config = dict(
    model='audio frame classifier',
    dataset='melodies that start on their tonic, played by one synthesised instrument',
    train_examples=26041,
    time_shift_ms=50,
    n_mels=64,
    hop_length=160,
    input='log_mel',
    spec_augment=False,
    win_length=512,
    num_classes=72,
    output_stride=2,
    arch='conformer',
    norm='layernorm',
    hidden_act='geglu',
    mlp_ratio=4,
    head_dim=64,
    fused_qkv=False,
    qk_norm=True,
    dropout=0.1,
    inner_norm=False,
    moe='soft',
    num_experts=8,
    moe_every=2,
    expert_mlp_ratio=0.5,
    slots_per_expert=1,
    shared_expert=True,
    subsampling=2,
    layers=8,
    width=192,
    positions='sincos',
    kernel_size=15,
    residual_init='scaled_by_depth',
    optimizer='muon',
    muon_scale='match_rms_adamw',
    learning_rate=0.0046,
    momentum=0.98,
    nesterov=True,
    orthogonalizer='newton_schulz_5',
    adamw_lr_other_params=0.00083,
    max_grad_norm=5.0,
    l1_shrink=0.03,
    max_steps=10100,
    batch_size=128,
    epochs=49.6,
    lr_schedule='cosine',
    final_lr_fraction=0,
    warmup_steps=200,
    weight_decay=0.03,
    adamw_weight_decay_other_params=0,
)
Rows from block 2 of a small audio frame classifier, named by matrix and row number. Rows with one number belong to one neuron. Each number is 128 + 24 x the weight over its row's rms, rounded and kept within 0 to 255. All counts start at 0.
After each neuron's rows are labels from the 100 clips, of 14976, where the neuron reaches its largest size: "responds to" is what is common among them. Only what is clearly more common there than usual is listed. The data: melodies that start on their tonic, played by one synthesised instrument.
# gate: first MLP gate (model.blocks.2.ff1.gate.weight, 768x192), inputs 96-191
# fc1: first MLP up (model.blocks.2.ff1.fc1.weight, 768x192), inputs 96-191
# fc2: first MLP down (model.blocks.2.ff1.fc2.weight, 192x768, transposed), outputs 96-191

gate.557 [126 128 180 145 126 118 182 147 132 113 166 156 116 123 110 142 132  90 117 149 128 161 126 104 128 128 117 127 161 117 132 120 114 123 141 177 158 151 144 127 128 132 123 103 121  87 140  84 115 121 131 118 104  90 104 141 108 172 151 118 123  89 102 134 128 131  95 103 145 124 122 156 129 141 115 151 159 170 134 132 109 122 146 170 177 122 132 150 129 110 121 112 111 174 102  52]
fc1.557 [125 117 192 128 135  83 148 134 159 112 172 129 153 116 137 120 128  96 117 128 125 165 130 115  85 121 119 127 196 132 132 124 169 124 145 167 127 151 130 133 134 134 121 106 123  86 134  71 128 121 143 127 120  78  97 124 153 143 144 103 128  99 110 130  97 125  92 119 145  86 128 149 130 144  99 142 161 167 151 123 100 129 141 129 177 129 151 177 130 110 119 127 107 152 111  51]
fc2.557 [ 97 125 169  96 157 137 134 149 154 128 139 112 126  72 127 140 120 123 160 132 136 128 201 131 100 115  86 145 153 154 124 143 129 148 142 138 116 123 169 148 169 120  86 143 169 162 148 116 128 129  95 129 143 138 116 166 100 130 123 143  78 148 128 127 130 118 115  83 105  92 129 183 123 123 116 132 123 132 130 143 122  98 125  91 129 108 114 112  95 101 133 114 111  83  85 117]
responds to: the note C#; the note A#; tonic: C#

gate.140 [142 136 127 131 129 134  94 137 146 129 126 119 126 123 115 125 104 140 150 149 149 128  98 155 159 132 124 131  61 112 129 130 119 134 123 132 124 217 127 125 128 111 124 128 129 141 136  92 162  93 123 168 131 107  88 167 107 116 127  85 159 128 163 129 135 160 114 165 100 113 128 133 128 108 109 112 154 169 116 115  71 170 128 138 157 130 108 146 136 128 124 133 125 169 123 128]
fc1.140 [134 130  85 159 111 109 139 173 148  48 108  91 124 122 116  83 128  75 164 125 174 113 118 126 190 111 111 129 127 131 122 121 143 164 143 120  75 135 128 121 133 128 138 113 120 127 119 129 171 130 158 158 129 131 109 129 132 108 129 121 134 122 123 122 113 119 129 117 127 123 140 121 131  56 138 113 143 133 198 135 125 122 146 131 102 122  98 137 124 126 143 147 163 145 135 141]
fc2.140 [148 161 125 173 143 222 128 132 147 131 146 110 129 125 134 133 138 119 109  99 173  81  93 141 141 141 134 145  91 130 125 128 128 158 125 123 109 133 130 145 166  84 116 122 118 142 126 115 142 126 137 121 101 151 134 143 149 118 123  98 124  77 146 146  99 127 148 124 127 145 113 131 127 123 138 130 116 166 107 125 156 121 127 124 132 130 159 160 113 117 139 157 134 113 136 137]
responds to: the note D#; bell-like; tonic: D#; tonic: G#

gate.31 [113 151 127  92 107 132 127  87 111 128 129 101  80 119 177 128 129 108 137 155 133 162 129 111 135 101 124 109 119 145  89 121 133 114 126 150 126 130 113 140 125 141 123 127 166 155 213 132 133 146 126 121 201 137 134 128 182 127 140 159 116  92  97 132 127 131 108 156 136 126  92 136 101 112 127 129 135 130 128 121 144 175 106  92 131 127 129  50 234 106 102 179 124 110 116 139]
fc1.31 [132 134 133 126 130 128 130  48 149 128 128 109 119 122 141 199 137 111 138 117 127 142 124 127  78 132 129 129 128 126 118 159 165 111 125 193  70  99 132 119  91 119 127 129 100 128 192 136 147 128 159 144 137  94 147 112 129 129 149 105 137  92  91  63 128 132 132 142 136 127 102 142 142 103 133 128 138 131 128 149 126 125 111 118 131  74 123 131 128 127 126 144 115 129 123 156]
fc2.31 [ 92 254 127 145 121 164 127 155 128 163 119 154 103  97 146 150 136 112 149  76 135 135 149 133 194 136 122 128 148 128 133 148 136 135 132  99 151 117 116 127 118 109  84 124 161 128 179 129 106 124 100 172 105 132 116 127 114 136 129 106 112 128 118 140 119 130 143 115 138 132 196 122 128 124 102 128 120 134 129 121 130 128 113 110 115 114 188 221 128 127 128 115 127 124 115 111]
responds to: the note B; tonic: B; harpsichord-like

gate.676 [126 163 134 130 118  78 120  77 125 128 129 122 143  88 129 128 128 108 135 128 128 127 124 107 141  71 131 152 127 128 116 127 134   3 172 131 100 129 130 165  34 121 129 130 181 122 202 128 151 160 129 138 146 121 139 190 171 138 131 127 129 110 130 128 129 107 128 112 129 129 110 123 128 128 125 122 169 130  83 141 126 143 110 119 138 130 127 138 118 177 127 127 129 141 125 209]
fc1.676 [137 190 130  91 124 128 116  52  96 138 129  70 125 128 181 149 130  96 121 129 127 144 128 135 146 130 128 129  63 141 124 113  96 121 122 128 127 127 139 128 107 114 138 130 145 127 193 131 129 122 129 121 205 126 137 153 145 128 151 141 141 106 131 119 132 128 115  88 125 130 127 125 128 128 126 117 140 130 125 148 126 131 129 114 125 101 127 155 164 135 142 148 130 130 128 170]
fc2.676 [128 167 122 132 124 146 134 155 128 167 128 130 129  96 128 124 153 129 140 139 157 134 100 129 131 125 138 106 109 121 127 138 128 124 141  87 128  73 139 128 122 124 153 131 113 102 173 146 128 131 124 185 125 127 144 121 129 108 128  36 127 147 112 132  66 119 147 129  97 128 193 111 124 147 130 132 112 126 129 128 126 128 127 127 130 122 126 190 126 140 130 122 128 126 130 125]
responds to: the note B; the note E; tonic: B; tonic: E

gate.138 [132 109 113 120 138 135 114 127  97 142 124 136 127 115  78 127 130  95  56 146 124 103  35 166 118 184 126 132 144  91 141  87 156  71 111 129 126 134  84 121 145 138 125 164 182 130 139 161 123 140 126 128 110 149 143 104 120  72 118 124 127 114 129 142 134 113 143 153 141 153 183 151 108  68 112 133 130 134 128 111  91 187 127 121 148 129 142 139 133 140 104 136 116  99 129 106]
fc1.138 [155 165 133 107 117 130 133 149 135 158  98 162 128 129 118 164 156 153 100 130  81 181  90 157 126 113 124 129 102 194 131 108 130 105 145 147 126 130 113 130 131 129  91 131 128 161  75  95  98 141 128 143 123 130 117  64 107 168 138 133 107 150 130 129 126  98 136 129 133 149 150 127 126 131  88 128 139 116 102 121 128  72 128 108 119 126 130 120 184 136 140 134 138  97 102 127]
fc2.138 [109 129 155 104 139 119 163  98 181 136 125 133  93 108  90 152 138 137 123 123 120 153 113 114 140 131 180 133 120 158 128 138 129 123 126 114 130 122 128  95  74 126 143 180 134 121  68  82 121 111 140 123 124 143  92 131 133 115 184 124  68 116 125 129 120 104 109 165 127 126 142  87 129 167 110 154 140 124 125 128 127 116 128 147 116 133 132 143 133 106 121 127 131  74 104 128]
responds to: the note C#; bass guitar-like; tonic: C#

gate.256 [124 223 120 131  91 124 119 117 129  75 130 101 128 123 129 133 128 120 127 164 138 128 137 132 127 125 141 136 128 141 126 125 108 141 127 120 128  88  83 128  63 126 133 131 151 127 160 123 128 117 101 154 157 126 139 129 148 128 134 127 126  89 238  99 128 119 127 127 128 119 129 127 127  93 129 123 127 120  95 127 124 179 148 128 125 128 116 112 127 129 125 126 128 117 129 120]
fc1.256 [133 255 108 129 107 127 127 123 124  76 130  82 127 120 128 140 131 110 122 145 132 117 135 144 115 128 137 128 125 165 135 114 115 166 127 124 128 114  96 143 110 128 130 128 174 125 150 126 128 119 132 138 128 121 131 129 198 128 149 127 127  60 130 123 128 118 135 129 128  91 131 123 129 111 132 119 133 129 113 162 128 128 150 128 117 129 119  90 129 129 128 132 127 124 152 125]
fc2.256 [102 212 130 136 127 119 132 107 133 126 128 130 133 126 128 132 128  94 200 130 169 142 124 116 128 135 113 128 124 132 120 146 160 117 197 128 128 135 123 128  65 117 128 118 127 120 128 127 129 128 141 128 121 128 127 132 128 125 106  80 127  75  88 135 125 128 144 138 125 114 103 127 128 128 122 113 143 130 148 127  99 123 121 184  91 118 124 153 152 181 129 132 138 118 128 126]
responds to: the note B; reverberation; bass guitar-like; tonic: B

gate.387 [146 127 127  93  82 113 129 127 131  89  62 131 152 113 116 138 142 110 125 173 109 146 115 105 140 126 105 128 139 107  55 123 204 127  98 131 121 166 137 116 106 175 122 126 132 138 133 116 156 124 138 142 132 141 150 150 136  62 128  96 135 140  83 116 130 144 115 128 162 121 127 100  99 114 137 143  94 128 148 142 167 192 141 171 121 122 148 150 116 125 141  95 139 145 135 116]
fc1.387 [134 121 127 127 132 108 126 141 130  75 119 129 121 144 159 247 129 114 128 135 128  78 117 127 117  80 119 127 134 130 153 132 133 142 108 131 119 119 134 198 133  97 172  89 130 113  76 114 124 111 135 102 128 104 112 129 129 139 153 125 123 130  92 128 129 107 133  93 136 115 148 137 152 137 113 109 166 141 126 173 114 196 121 128 114 126 149 166 124 121 123 109 138 123 155 132]
fc2.387 [136 136 131  72  95 129 137 133 127 162 128 134 135 116 129 169 136 122 122 130 117 129 144 108 107 137 128 129 150 111 101 116  35 129 145 119 120  76 102 114 133 194 130 128 153 143 102 139 104 174 149 110 139 134 134 163 139 132 137 133 134  88 109 131 127 128 117  98 130 122 104 133 137 101 102 166 172 132 138 127  96 141 118 111 114 113 128 161 128 137  80 134 101 151 141 115]
responds to: the note B; the note F#; tonic: B

gate.406 [137 176 123 152 139  87 117 128 114 128 136 123 149 117 123 118 138 130 124 146 143 124 165 141 140 127 129 122 113 138 118 109  93 123  88 149  75  95 149 128 133  95 157 119  10  92 132 117 132 145 129 129 132 127 108 150 127 129 114 132 122 108 122 106  94 125  83 127 103 116 140 158 135 101 139 143  70 145  72  91 138 128 134 131 123 130 131 165 128 110 139 131 120 121 147 131]
fc1.406 [131  49 154  93 118 128 138 131 121 127 119 116  97 131 121 129 131 106 135 123 125 121 124 126 132 132 128 131 168 129 135 128 150 139 140 122 159 136 135 148 139 131  93 136 200 141 113 127 118 117 130 132 137 131 151 112 131 136 164 104 128 155 162 163 157 146 134  99 147 132 122 107 135 139 128 123 174 129 172 181 126 128 131 133 132 156 122  79 123 143 128 142 134 125 111 124]
fc2.406 [110 127 128 114 129 121 111 129 110 129 162 134 122 120 104 148  77 128  96 186 138 125 130 108 136 130 124 166 128 125 112 129 141 113 120 179 166 124 113 128 110 126 128  91 198 167 108 156 171 145  99  86 154 103 116 132 146 130 167 142  78 139 171 128 127 120 121 100 110 203 136 129 104 100 122  98 141 151 148 168 160 126 129 102 176 128 178  73 167 139  81 113 120 134 134 135]
responds to: the note B; bass guitar-like

gate.362 [121 184 119  97 137 127 145 156 129 119 132 189 106 202 117  87 119 138 101 128 112 116 128 130 111 131 144 134 129 128 150 122 185 126 155 115 129 112 110 145 131 127 132 177  88 125  96 126 128 119 113 107 121  98 145 147 111 146 117 153 124 131 132  93  74 113 139 107 155 126 122 109 154 110 140 128 114 127  94 131 119  54 122 128 129 111 131 177 103 141 137  93 169  42 124 142]
fc1.362 [127 152 130 126 164 123  64 109 110 136 101 145 124 109 125 136 133 134 103 136 122 126  87 106 128 110 111 155 135  45 116 152 124 128 182 133 129 137 117 147 145 123 135 126 177 157 104 129  90 145 161  96 126 122 130  79  99 124 123 127 149 178 128 177 137 221 139 106 135 130 108 128 112 104 143  44 110 120 143  87 129 144 137 138 114 126 145 103 176 122 114 171 147 116 136 148]
fc2.362 [132 137 128 135 148 161 110 128 141 167  96 144  49 131  75 114 157 128  97  88 142 115 108 130 130 129 134 193 124 136 124 116 125 105 136 145 138 157 119 156 112 130 141  75 188 130 105 118 131 136 137  92 127 110 131 116 121 131  93 168 120 122 148  62 108 133 126 122 138 124 111  72 127 130 178 108 119 157 132 116 136 134 142 117 149 143 143 148 132 161 108 162  95 159 115 126]
responds to: reverberation

gate.225 [105 134 105 145 117 133 128 128 131 159 107 174 141 116  91  98  71 136 132 100 129 116 145 132 108 208  94 137 153  86 154  85 129 129 128 122 137 131 159 154  89 136 140 126 126 173 158 163 146 107 148 138 112 142 120 113 143 101 128 129 139 128 101 147 136 128 108 130 129 146 119 148 120 120 186 161 123 136 113 131 124 125  97 131 124 125 127 138 123 120  90 127 143 116 115  82]
fc1.225 [124 129 118 133 126 146 177 169 127 130 140 126 141 115 129 123 121 121 111 106 128 106 129 136 115 155 122 107 148  66 176 106 111 146 122 118 115 131 125 147 131 180 130 180 174  88 180 145 101 127 126 126 130 166 128 104 138 106 127 129 126 138 126 207 124 120 131 117 130 145 179 131  91  97 156 152 110 128 106 124 130 197 127 115 112 142 123 129 125 123 111 149 133 100 100  70]
fc2.225 [156 134 122 129 120  99 120 153  64 125 128 131 135 136 131 150 127 155 125  99 125 106 127 135 112 165 127 134 123  99 128 127 128 113 105 115 128 127 134 128 119 182 128 121 133  95 129 124 144 129 131 130 131 144 141 141 125 129 123 128  97 118 136 128  63 165 114 144 120 111 120 126 148 128 128  95  55 183 158 125 108 133 122 106 114 129 117 118 127 149 128 124 127 125 127  63]
responds to: the note C#; bass guitar-like; tonic: C#; instrument: piano-like

gate.369 [107 150 150 104 135 117 138  82 128 125  84  81 124 110 134 147 153 155 128 179 126 149 220 130 134 134 127 129 129 132  87 118 119 118 121 156 130 129 124 148 136 147 111 132 129 153 170 126 127 147 104 118 154  91 114 144 203 127 124 135 109 162 130 121 111 114  75  88 128 121 126 133 118 163 143 127 126 132 131 127 174 126 117 100 117 140  93 165 129 106 112  68 132 140 128 121]
fc1.369 [107 129 139 170 136 128 127 120 111 116 153  79  79 122 127 105 115  50 124 122 135 124 150 129 174 127 166 149 160 125 145  68 149 132 133 133 122 132 113 139 163 158 114 128 118 132 134 131 132 135 135 136 106 127 183 121  73 144 118 138 129 108 123 125 147 132 135 132 131 115 166 127 135 129 130 100 128 130 127 130 165 142 128 100 110 124 118 151 114  85 178 137 127 127 131 130]
fc2.369 [ 92 142 126  94 125  82 140 124 107  55 123 184 137 131 125 127 167 131 121 143  56 107 119 145 136 133  92 138 129  59 148 110 138 153 138 142 128 115 121 128 128 130 135 108 135 135  76 136 150 138 131 119 126 102 156 127  51  86 154 130 130 171 145 163 126 173 127 129 139 138  61 113 106  84 122 159 130 113 113 117 139 127 132 128  97 133 121 146 130 138 125 129  86 156 127 127]
responds to: the note C#; white noise; tonic: F#

gate.89 [127 132 162 102  83 123 120 159 130 134 134  60 124 120  91 129 133 106 124 137 135 136 183 138 135 120 101 131 134 145  99  91 109 205 135 129 130 129  90 134 107 132 108 142 132 116 122 128 108 103 129  87 109 114 127 129 128 130 127 128 133 129 136 165 133 130 135 149 162 121 142 146 137 128 113 145 194 182 130 132 138 130 133  96 164 118 131 145 128 131 126 135 123 149 150 121]
fc1.89 [125 126 176 121  82 134 116 140 128 127 156 108 124 139  98 136 119 128 152 131 127 128 166 171 119 137 121 145 130 136 108 129 128 149 151 122 174 136 122 150 132 129  88 126 129 128 129 140  90 113 140  94  84 123  88 126 139 115 128 152 131 125 133 148 123 127 128 134 146 113 128 160 134 151 122 152 145 174 128  89 135 121 117 132 156 125 161 124 127 127 124 135 110 132 129 140]
fc2.89 [123  99 129 132 165 136 129 129 127 129 131 115 148 110 196 125 125 125 146 185 131 126 160 115  94 133 128 130 147 138 128 132 105 120 170 116  83 125 152 145 170 152 128 122 128 145 128 109 152 138  59 157 109 156  92 119 141  87 132 110  58 153 130 128 121  92 113 127 129 128 101 157 134 137 134  90 130 107 136 143 162 144 130 127  98 114 132 135  92 164 146 146 137 101  39  93]
responds to: the note C#; reverberation; tonic: C#

gate.126 [146 134 142 144 113  69 122 105 123 106  67 120 115 133 128 128 128 129 104 165 122 114 126  84 120 159 133 112 136 141  35 132 125 117 128  65 164 128 139 133  75 141 146 119 114 134 168 140 129 126 135 134 176 128 130 116 114 125 132 129 128 112 124 129 121 128 133 148 118 153 128  80 129  76 130 193 130 148 124 149 196 111 116 128 133 128 126 140 139 177  89 189 130 125 137 150]
fc1.126 [150 156  94 180 114 109 128  81 117 129  65 128 113  50 119 139 135 115 115 174 141 119 143 108 143 133 128 117 122 157 132 131 115 169 123 124 128 156 114 126 141 125 124 129 134 137 210 126 143 174  87 128 248 184  91 136 131 125 195 126 128 114 131 117 121 140 126 145 131 133  94 149 128 142 127 138 155 114 119 146 164 145  55  87 127 118 127 126 128 128 145 138 126 124 134 134]
fc2.126 [140 161 129 113 125 145 131 155 161 127 103 125 131 148 191 108  98 131 127 129 111 118 117 128  89 103 136 130 192 139 124 128 167 116 148 127 126 131  44 106 127 119 111 119 134 118 213 160 127 149 128 136 130 141 139 119 125 159 101 151 147 143 126 126  76 153 119 116 133 124 183 146 139 130 124 129 119 119 134 120 102 125 178 138 139 111 128 127 135 146 140 118 122  70 140 111]
responds to: the note B; tonic: B; harpsichord-like

gate.738 [146 153 171 130 134 145 157  80 133 127 106 132 123 114 135  63 123  96 149 127 128 142 185 154 124 120 147 139 166 134 119 120 127 136 128 122 125 119 101 132 105 117 136 126 137  79 128  92 150 128 128 113 124 150 110 127 139 119 127 122  92  90 129 154 107 115 143 107 103 128 112 134 155 150 133  87 128 129 134 129 172 166 137 146 125 108 167 127 133 126 118 132 133 129 129  71]
fc1.738 [131  97 120 128 135  74 118 192 128 128 133 108 175 136 152 198 117 133 110 157 122 127 132 114 131 200  88 127 102 123 133  79 118 102 125 136 137 120  98 123 170 137  86 134 116 136 130 143 127 128 133 145 117 110 200 121  87 173 126 151 150 178 116 114 128 127 107 122 129  96 147 124 109 122 123 141 123 136  89 124 118  77 129 104 134 143 108 136 129 129 129 114 121 133 139 163]
fc2.738 [120 108  98 120 130  85 139 133 160 117 134  94 160  88 128 122 149 117 133 141 111 133 131 127 130 118 139 128 113 104 135 144  99 134 137 167 129  99 131 145 192 123 131 120 139 135 179 153 109 152  61 139 150 123 137 101 144 126  78 112 125 154 125 124 150 131 133  67 153 123 140 130 129 154 148 126 122 145 121 167 125 160  83 150 131 100 178 119 105 131  99 182 122 146 127 134]
responds to: the note E; the note B; tonic: E

gate.650 [116 131 150 193 133 147 139 118 133 162 106 163 118  91 120 118  95 130 167 102 109 129  90 126 129 127 118 146 186 175 126 155 128 145 124 130 153 135 124 120 108 124 137 147 102 111  73 129 109 105 122 155 124  54 116  41 175  72 172 128 117 107 135 139 125 122  80 130 128 117 122 182 141 134 171 148 129  70 123 126 128 117 128 117 139 124 102 139 110 143 134 113 135 128 119 211]
fc1.650 [109  88 129 101 166 137 142 165 147 129 130 114 134 152 155 138 149 131 111 155 127 164 118 124 128 115 140 132  31 118  91 116  61 121 152 106  93 115 102 139 168 132 134 102 159 142 142 130 136 156 127  87 163 209 151 137 104 130 103 120 166 150 121 140 136 140 139 144 122 161 147 101 119 116 132 137 118 148 144 117 135  95 145 120 157 136 135 142 145 128 200 124 122 144 130  99]
fc2.650 [ 75 121 133 122 118 124 123 131 144 116 140  86 127 128 104 143 112 109 124 112 164 135 124  88 126 126 146 119 122 164 120  97 135  15 109  89 129 120  95 101 134 145 120 105 118 121 139 179 128 116 128 131 144 114 137 126 154 109 131 131 135 134 178 168 131 183 107 146 171 111 129 132 134 146 130 128 174 128 168 162 140 138 139  99 143 126 138 126 142 143 128 157 127 155 155 127]
responds to: the note D#; bass guitar-like

gate.352 [ 61 151  96 115  37 134 142 133 115 126 128 126 121 135 118 132 130 129 144 105 132 125 138 103  91  92 129 111 100 127 162 139 170 134 121 121 136  93 110 145 170  87 129 126 170 122 108 133  72 123 138 120 133 106 153 138 128 136 130 129 107 128  73 116  82 130 139 129 148 129 137 118 134 123 158 125 117 144 140 125 162 128 120 123 132 179 111 128 121 110 147 121 153 127 141 159]
fc1.352 [204 101 184 134 168 140 128 115 141 140 120 127 150 141 163 127 115 126 129 142 121  96 138 133 154 178 134 136 133 124 126 146 105 133 126 127  95 138 130 128  98 176 117  79  97 141 157 128 208 129 120 134 104 145  97 125 128 123 120 151 129 128 148 152 165 125 126 127 127 127 107 132 103 129 124 180 157  62 125 137 119 127 136 138 116  32 108 125 139 138 116 113 118 140 127 103]
fc2.352 [127 118 118 126 163 128 130 127 120 136 128 130 115 111 127 133 146 117 122 143 112 120 132 106 147 148 142  96 160 120 133 128 117 127 124 128 128 146 127 128 128 166 143 143 125 131 126 184 178 132 155 128  92 126 131 133 130 140 115 110 112 128 142 125 131 127 145 119 130  97  97 138 133  38 119 171 116  99 131 123 139  95 105 166 129  74 124 147 153 161 108 168 120 237 106 126]
responds to: reverberation; harpsichord-like

gate.193 [122 145 106 187 165 130 122 126  66 161 119 112 128  93 124 120 121 127 175 129 155 130 126  89 210 165 119 127 141 152 131  91 117 139 122 157 121  90 120 176 130 140 135 127 127 129 184  92 123 128 101  91 128 128 180 149 123  97 137 143 128 179 120 135 134  99 156 129 124 125 156 132 118 124 126 116 142 145 144 127 145 124 107 129 126 143 129 180 131 154 163  96  81 129 107 128]
fc1.193 [130 111 103 135 130 127 124 152 173 197 173 146 164 185 141 102 136 161 123 112  81 158  65 147 108 124 148 133  56 191 139 142 123 136 129  86 127 128 132  80 133 115 152 128 121 125 119 123 128 117 163 128 135 132 102 120 151 107 148 119 146 150 132 122 124 145 118 189 139 131 112 126 151  96  84 155 143 124 127  89 127 109 142 126 121 102 126 125 129 172 133 171 127 123 119 127]
fc2.193 [142 145 113 173 124 133 121 139 134 128 148 123 138 128 118 128 127 125 116 112 128 130 121  79 129 136 149 120 109 128 134 127 109 133 124 121 106 142 116 134  54 132 163 104  84 128 144 122 128 142  89 181 129 138 138 122 151 125 178 157 152 113 100  71  74 123 159 127 142 135 151 153 128 157 128 128 100 128 135 128 102 201 228 146 179 140 141 134 137 126 131 126 105 126 127 131]
responds to: the note C#; tonic: F#; bell-like

gate.2 [131 130 127  97 139 108 132 178 179 123 137 125 129 137 136 123 126  63 125 127 148 133 127 136 115 139  83 128 135 126 132 123 125 114 125 122 117 137 156 137 135 128 118 107 153 118 108 159 145 179  72 132 125 127  63 137 124 139 134 127 126 119 192 124 134 116 128 121 144 111 127 128 128 134 117 118 129 145 101 131 139 201 130  96 137 129 125 129 160 101 137 117 121 137 123  81]
fc1.2 [103 128 115 125 175 126 123 130 137 121 130 130 117 105  95 179 123 136  99 117 154 128 172 124 130 108  90 147 104 112 149 129 127 151 126 130 126 126 134 130 173 172 183 127 128 124  90 135 157 131 106 120 118 131 137  62 113 103 164  82 131 133 125 142 111 209 121 151 166 116 110 117 129 121 134 139 138 136 219 130  90 156 155 130 111 120 159 169 130  94 128 128 126 155  99 117]
fc2.2 [151 140 137 172 144 193 106 130 163 106 102 121 145 128 102 158 143 124 169 124 127  71 145 152 133 126 127 153 127 133 144 125 133 136  68 146 106 128  97 129 131 118 133  81 156 239 154 130 127 129 111 132 128 173 127 140 128 119 100  83  33 126 132 130 157 124 128 142 159 122 165 125 114 143 121 136 111 131 130 125 122 115 143 101  74 129 128 125 116 142 119 123 165 127 139 142]
responds to: the note C#; the note G#; bell-like

gate.482 [124 175 125 133 126 118 122  55 163 211 131 105 147 120 120 132 127 128 164 142 142 171 138 127 134 161 117 124 124 131 154 127 116 126 129 128 105 113 148 135 122 104 135 116  44 157 104 140 131 128 102 171 123 124 128  86 178 116  82 133 127 112 140 110 158 131  77 119 129 133 123 154 126 154 136 116  65 146 128 122 148 129 131 138 152 159 135  99 114  49  97 110 128 131 109 150]
fc1.482 [131 127  73 173 131 145 134  73 133 184 133  53 128 133  92 132 125 128 186 134 187 128 136 127 108 169 101 132 116 183 133 119 139 162 128 124 110 115 130 132 119 102 107  85 140 172 122 133 129 128 124 142 126 109 129  54 151 137 121 147 137 120 153  78 153 116 124 121 134 142 112 126 126 125 144 130 109 111 145 120 136 117 124 126  93 146 125 133 167  72 125 107 135 131 130 191]
fc2.482 [113 156 133 128 119 139 132 131 129 180 112 134 124 130 125 130 136 116 115 228 127 127 150 139 151  55  95 137 153 176 128 123 132 130 128 117 111 132 121 144 147  98 117 121  92 127 139 168  96 132  92 153 126 136 145 128 144 123 109 138 114 120 147 129 112  68 149  94 113 120 129  88 154 118 130 119 117 115 131 109  89 128 127 112 128 103 124 156 125 149 130 107 152 121 125 148]
responds to: the note D#; bass guitar-like; tonic: D#; tonic: G#

gate.245 [167 189 117 126  96  85 151 129 111 140 128 118  83 106 128 130 169 134 128 114 144 128 129  83 122 123 133  87 124 118  88 127 158  95 134 123 151 153  97 128 130 111 108 139 144 128 170 115 115 112 131  86 110 130  78 127 125 128 140  94 144 120 111 144 128 142 166 108 128 127 120 128 143 128  80 107 182  41 146 136 135 151 105 153 143 132 144 120 170  92 118 127 116  94 127 129]
fc1.245 [133 135 128 128 120 106  75 126 120 130 124  68 137 140 142 160 133 133 120 117  99 116 102 126 121  93 141 148 102 138 136 122 106 154 134  96 129 135 128 145 123 120 139 120 158  93 125 114 127  95 117 143 149 167 125 134 127 150  65 155 134 127 154 134 125 148 123 140 146  58 133 122 106 150 128 150 122 131 151 230  83 123 125 127 129 156 126 120 114 138 130 122 128 149 124 195]
fc2.245 [148  99  81 139 142 127 125 103 128 141 138  60 158 102 127 166 133 136 125 150 109 121 159 132 148 187 130 170 143 203 129 113  78 139 115 131 123 153  80 149 130 124 103  84 170 125 134 132 113 156 149 122 150 125 128 130 131 116  93 159 128 131 143 128 137 102 164 128 118 160  82  94 107 148 161 123 128 114 119 138 152  71 126 110 123 113 163 116 127 129 108 130 132 140 139 105]
responds to: the note E; the note B; flute-like; sine tone

gate.204 [ 98 146 173  98 128 128 141  92 129 128 119 123 122 127 129 112 125 128 101  85 121  93 131 122 131 113 129 106 135 142 186 158 122 142 130 140 157 126 126 196  78 130 165 120 209 112 121 121 126 134 126 133 122 116 127 106 107 136 170 128 134 122 128  80 128 136 107 127 130 109 130  84 132 108 162 132 145 132  83 121 115 119 135 124 128 107 124 129 129 127 128 132 143  99 155 139]
fc1.204 [ 63 128 105 125 144 124 102 131 101 129 118 161 119 157 129 128 145 124 101 117 134 127 118 151 118 114 145  80 133 111 174 122 136 122  81 158 132 102 127 129 134 122 150 136 174 126 107 145 140 175 110 117 128 133 124 128  62 126 105 129 135 120 132  80 118 137 124 125 151 123 131 115 107 122 182 131 163 111 103  78 122  96 111 129 129 119 137 138 154 127 147 142 127 112 128 140]
fc2.204 [127 124 146 150  99 145 106 151 128 141 130 138 128 112 132 125 115 121  99 148 135  96 142 154 130 122 135  93 128 125 173 134  89 125 134 127 183  93 147 124 102  78 138 119 128 123 138 103 117 173  88  74 130 130 131 112 133 150 124 129 158 129 157 116 137 165 123 146 131 134 246 104 147 170 141 122 132 121 125  94  80 131 127 146 174 129 119 127 119 145 130  89 139   6 162 129]
responds to: reverberation; oboe-like